{"encoder_arch": "vit", "model": "masked image model", "dataset": "views of escape-time and Newton fractals", "train_examples": 145000, "image_size": 24, "crop_scale_min": 0.8, "horizontal_flip": true, "color_jitter": 0.1, "method": "mae", "mask_ratio": 0.75, "loss": "mse", "encoder_norm": "layernorm_no_bias", "encoder_norm_position": "pre", "encoder_activation": "gelu", "encoder_mlp_ratio": 4, "encoder_head_dim": 16, "encoder_fused_qkv": true, "encoder_bias": "all", "encoder_qk_norm": false, "encoder_parallel_block": false, "encoder_inner_norm": false, "encoder_patch_size": [2, 2], "encoder_layers": 12, "encoder_width": 128, "encoder_positions": "sincos", "decoder_width": 128, "norm_pix_loss": true, "decoder_layers": 2, "init": "lecun_normal", "residual_init": "none", "optimizer": "soap", "beta2": 0.95, "lr": 0.0018, "beta1": 0.95, "shampoo_beta": 0.95, "eps": 1e-08, "precondition_frequency": 16, "max_precond_dim": 1024, "one_sided": true, "adamw_lr_other_params": 0.0014, "grad_clip": 1.0, "steps": 4900, "batch_size": 256, "epochs": 8.7, "lr_schedule": "step", "warmup_steps": 240, "weight_decay": 0.1, "adamw_weight_decay_other_params": 0}
Rows from block 8 of the encoder of a small masked image model, named by matrix and row number. Rows with one number belong to one neuron. Each number is 500 + 25 x the weight over its row's rms, rounded and kept within 0 to 999. All counts start at 0. Numbers have three digits each.
Before each neuron's rows are labels from the 100 images, of 14848, where the neuron reaches its highest value: "responds to" is what is common among them; "patch colour" is the nearest of a few named colours to the mean colour under the peak. Only what is clearly more common there than usual is listed. The data: views of escape-time and Newton fractals.
# fc1: MLP up (encoder.blocks.8.mlp.fc1.weight, 512x128), inputs 0-127
# fc2: MLP down (encoder.blocks.8.mlp.fc2.weight, 128x512, transposed), outputs 0-127

responds to: vivid
patch colour: purple
fc1.390:449524504517500504532486513499529516498519488459497472466511517472528542497493524533483520539468507568507514510480469492520490495459497520544563523522473481546487507512514448518502480467461543499521501486509512513526521513502487503528547477482479514536524498512505528512425518506490505460489466493506510481482482529497512468485484462486497510509449465499519523488542496504455491484491
fc2.390:524503500491489520506465492469522427495440496506509480489508473520488493485512455479501478467518493462472510500492501476510524505478512504515517480434488513474515504502486488495448494515539503512487450527599498511499460500526485503475474492498529420489488520523496523506516495519550488494511511527507519479551502540499464495520522504457482470516523492510493491492473481489519481475490

responds to: Julia set; warm; cubic Julia set
patch colour: grey
fc1.316:488486511516527489539499467472483475484565511465500501468470517479501490472427509507436527499540494524486532511519494484488491482490541513517507554488528486494484504491507508496520480473476500520487502478513476440489481512522523462481485497551460421553482496509526506475485496489513504464486494476492488458473491522504489460523468504492470506536512496525479524513503465516530483506530
fc2.316:501499496489491496523487515488501412499406498504504483490490479491510496523500483478480502493513502491497505496466482496508530496498495518590512461478478514498518484517480498512487499505496508490495517488599506445502501481525474467513500494478513498502509510586456496504472490484598498498511508498474512485485510533499511498489497517474497514483485488470500510503511500492500492518493

responds to: vivid; Newton basins of three roots
patch colour: purple; blue
fc1.306:489497519454503513492508545485523531513457489502541480529466450478501516534504532508500524563527473503481485506530499499511463493493512525549530503483474478501526501562499476491467489483517495513468489488497499507544498511506488482475502537516535499532528481527496456480498480508490507500541449507534514484490464496488473473496457500478521479491438490456510516504491475503506522568450
fc2.306:488502488513477497479515459493469427522454508483517506507496445499483495454479483480505477469516528495497526475472496478486485514532516538508491508489500508509455452489457501483488514499526532496480503503527531472521475522490521484475478514467472453490490506557484516459463494497558507486495516506449497521492536547483488459534502508502530534544526490500482482477466503450488514477530

responds to: tricorn; grey
patch colour: grey
fc1.437:471528511514443504554474519502508513520487484473550497506516506505555565504549516445538507485504452501495506535513501472503501482495498491465499512523481499487486501492429471519519526487519539518517477486512476516517519514506502523469496506495459546494480482471523482529444499528483482482502509470489456476495526512477500517518480486549487501478536542487502515497499532503548465517486
fc2.437:505487535460499516506486514490499475509431525525509545497472478498456552525496431531495560506485499495533490498522507482454484459528488492496502449514505527510501498503470498471480489492476501452511513488497463440463471476553488517499545495504485507520478491502530559502514503530479497455489506513530510488506476502543506520479497503478524511537517497480491465474533497469500505512505

responds to: vivid; Julia set; cubic Julia set
patch colour: grey
fc1.3:534507484493448487512499482494538558536494498489481510548481512507455446486501495483449530484457495483483537507495515503536503495529499514507504490530477523466487540506485488540527473567506468509480505498553504507495502558558547555501498472505471515476479505505518473485510470532486483481494500464507496490475508492534515512457464509509472494497477502522501525462486517516512520524474
fc2.3:483474499501490520481523498516486551514510478499488480483509507477524509542526494496470523519484496516543508490521502489509437514492470470485480513543493525513482510535534466481487524533531478500506452467462559478512523495482474524471509509476508487480467451460469500481520499444456524501507500484505527470511478487503478491523506526524540496495532507562496534517482459482508506439457

responds to: vivid
patch colour: cyan; green
fc1.48:549509546457490479515444444550479486520481502523530508482496446477479489491485509514468486464524508493447488536531557514510522518489530505488478507523513525479470458534491499491500479481512481506500473508542523498514518504451498526534539485507477519464495477490514502509469508495493500553513491522497478519519510510499533525523471486479485466437519488482472462507501484543524489484520
fc2.48:475479468503454491507526482480495425502467500480501533481463510464512518485486494487516505485450503483480512504448490528487484514532474488531483465440504516509494469500523533478511549517486516503505501485532508509465482491516510468514463508480521483492507495633510493480489496495527511491474519494480520471469531495491483517510520499482504466491476527519487520517489478479493514488538

responds to: tricorn; vivid; burning ship
patch colour: brown
fc1.289:493508523507508477495495472527497518479501540519520484510545500500452468474474484476524509531498518478505502514488508510497499471488485457456444537449500495480530489497525527489483500470509460505518480533535514529511487483493504555482487470522516522477516505527439414462528492533478496529517517562502462514515524521495529510477517493520497491467505508510479481488522523480489539472542
fc2.289:515460481483468494501458493492504509480426490472518520533483487474551504476520517492481492519469512500481493536504477468530561516500500530523524545463483466523517508496516489525505512495469521494479514490563509512484506488457448487475509514494489504512522494595510498511479481500567492535509511489510507506501485541484469472488511515521514483462499500494471504523502508514480497512559

responds to: tricorn; grey
patch colour: brown
fc1.192:496511467515483509538489520502510473503532443473467479441496496476500455544469491496525501498483513491490549495473518483504504488526520478493487514534525488506518497511507532524519460471540478487504493497501526501498482454518511500477486474491510497513483521490481503530533507499518492507516507541484507458505517462458445543505440461499496531524530508530498497517494514495433453559448
fc2.192:499480547484498511481507490538512516478515509490509485487470506522483480524507513516503510529450496534491513468526486525508502499507419513499491525507526454504471523494514494543500488505448482513555512493484510479504497446447546521546481489491510530538482467445537471489462465498474508462509502508503489478498475483510442517503487531485507508550491498527474526484489514550509477519474

responds to: tricorn; vivid
patch colour: brown
fc1.95:499518520498515465485532522537501540509479525486492487462490547504486469517475495519483469440539495489480494506504499484462526447478489484468502540472554486468476483449523493474498488463489531546500483523516505482502465496481472511508486478478479441517438486466466495498467501512461468535497475488522481505461526490517575482503467498507491512515492487519493488501505470486526496516507
fc2.95:491542491501495469519487535470515499498500459476510490513463488525546481504528477489443486527488521511554467540526479512540487543489483497496472499480486465506492503478519484511495498525501502483476534475476521472471476536521528476499505511521492505469522486481507483511544500528599454494477496511479547495512506476514492523460499473489488522471482526474496565530513502482478485474469

responds to: vivid; cubic Julia set
patch colour: grey
fc1.238:509487516480512527486496459464499492481539505507483496476489542505474443517504466479503511488506460456476516510512452513556486505519566512542505492496488498499465498485512510467447501505573507507518474499474524496523501528496513509487489513463513535543523492494493476499534468558485464461499494481495502513483514532479499472443494528504512519499450535507490493509494506455511497487549
fc2.238:486478507487514506541470513498495451498410489494478511512506511507495492509484497494505486520488506505498509502493523497506538498516513502564496463422491501472505480494517514525494491491508500504497505495602494484493506529500447504496502490511502486505511527597483492510480496517562539528513500494501522503478499554517478470497518517513524472493496513481474525531514501497497519507549

responds to: tricorn; cool
patch colour: blue
fc1.305:463524480518478487523522520479489476491521510495524475542498472533487528488482469505530447465520514483512543526471530521469534490477478497555549535529466456521506492506502545533512489496455498531518487463469478474456533481496508492490487518470454511520475508532470554498497479502495460514479503542478491477497509480481526488481453477460522467499508494488496518497503493532502461530501
fc2.305:508500501512516474516501493531487529521502535496512472490509494475492478510525502529486506519497501518490499462525519491523464520504496496446485519538523483477503484502492474481519503555469481444535513509448506447455527434505543495511514531473493535528472516449549527535499496502467514489529508496477507500519460452506513517460514472490516524547462488537505465505492500498458484528466

responds to: cool
patch colour: black
fc1.61:481487497494486510513485497430515488509473531475502487503538535497489466511509526486517512497494484481478496488488481527515443500507489515495487470493518492525467523559543460524485537518515478522518466498496518493492467470482458473467495504511459534467551501478436508477499516538536553501534479481523478496457518522505510507500535457496521500493442527498537476487522506480517511486542
fc2.61:512490514477496498509503498502481409512405490476501486517491481491498507475485501517526491503499518484507513487502512481504543512510499521560523498463475502489521512481475505506492481491490532506498510529589500498501501521484449508495479488507505498485499496599494490492522501503579505508522512503520504499515508549479498500497502545506518490502508492494520496503492471489476490489570

responds to: Julia set
patch colour: grey
fc1.93:488504491509492471515563544508531522517487540531499537510535515489537518501511512468475480548514473477498528480434491506527497509506499508484539510485491507466500485506502485446495479488486479512478526520482465507466498498530500559478494521543511520505518511511452481452523525464501475497517490502512519462508489513502530506504460468527476501494464525532493539474519562490506504435520
fc2.93:494555476478522487525524512510509503485493504529477470511512498504514492493540501531486490478461510502532501510519506494510571478513498516536485493500502459524530506517543492484506483475467480474486497498511498470461500496497484453534482486518514513470510494546532501469514510432529531497453511470504505474513517544486530447503473554518536482548512458507505491540479451466517494499545

responds to: Julia set; vivid; cubic Julia set
patch colour: grey
fc1.492:547483490476502512563480476495473509469517524486499504511511489509470473524510494527493501470496458481458453490524511490478536480470495444474455532490466543504480507500492495521488509491494482480485484480498486504533502516523490528500498476486490481491464491507518484475509530551500491515464485567510515470503473547437516523478530477516432505462534504494471505440519514484490504475507
fc2.492:500465495504502513489497483497501445497414517522506509494492515481516511494508512523494492496485500483487513493503484470512526486495523498536477485426475497494498491508518493513485543506489485495521490510575465521486507485452419520493504490501498480496501505574476498515515479471585533499477507521487529532504482542485490498503501509505505489529526530478502494516524489496499517512574

responds to: cool; Newton basins of three roots
patch colour: blue
fc1.227:461490482503491461513505545532488502484518488434488514483472481521490494533527486500518510483485475483477449514470455515451490486553525510470502501481495502492508543466492539502486487481536551493480522530488523507473506518503520460505477513492500531480534550532518514507481514522487514512472516471503516486505534462505538484514498529494538550509497463501510527558528521444498495472535
fc2.227:504467490487549503509496489495485420504444493553513525521530501474496513479485489492478495522499523516467515500482493515510555489514537492549450511497466498480486477521498519508502467490448507503537520469544500510514478464481474500474499479501488461492524498527512491498521465539565484490509518549473495543516481557513508496506512514498511483522494520482535448483485502520493496468536

responds to: tricorn; grey
patch colour: grey
fc1.499:505515505507502483511541580521478468517488521474487503521470512474517454520444476485516508476526514536509532514476516455531486468513526456464488521504537526492516492534502518549468546448488444515518500520508470513490454488543532491510495496479504509511540485490499491522487521477465499514513469496512518535490515476524478476506483509472506505530504499485484501489540504544452493521538
fc2.499:489446549522509491498506470502513531504517435519500519534491505550488518475519479506534519505498510491486488475502490474540491506489503493480506554541507474511482519531470505531480507491507503504527484508444484473522494494469565484495447512484520542522458526496510478551494482478447498466530556508503486524477482505500493516497526499491505511509497503510514457502562487534498537526459

responds to: cool
patch colour: grey
fc1.21:523528520502469493533487500522496494502503507530539505516534536517513510465488491509437523535468531525542488481514498552441489441495543520497469502488477524510495456517499492490524516445480461498488509492475488524500486461500522507492486476478510524464483510506512476485476541543509478511484518531467461529520506520512521516516541523505480512478532517480469510508498489499507487532585
fc2.21:524458502455468509492446485486498431492426475502514514534492476499527475481491484494506503512487503487482509522486502500499510522498502505554494513418504497518520498516499513512496505496474520521515511481575488500504488502487447466501500508468492455477505492577498509491475469468563497518474483523495501496496518573492486499486507498477482487481500479503499486516512486462510504477532

responds to: tricorn
patch colour: pink
fc1.173:486497486527516466490498524495504513487509562479505507527545509471491504520557512435524519535510523504458537491523507498494506502493513513539498488509516506502525472522505539495531470477430472506460453477494533516462504507488549475492510483515483523514473558507506481497513508550492466488477479532476500501480519493480440469523476516489482508525471505487501518530482488491435488518480
fc2.173:500487493527488492495494492515493557484482507518496459499520512529518500534503533513505533520497476503445510454523487514513521501503487480486497499532542446506487493526488540493509537481438509504499489498478538488518501524459570529513533481491486476506502513484532481529497481535520541462522523497466462456499511465503506508508507504517448514529452474495468514504484501515454510511423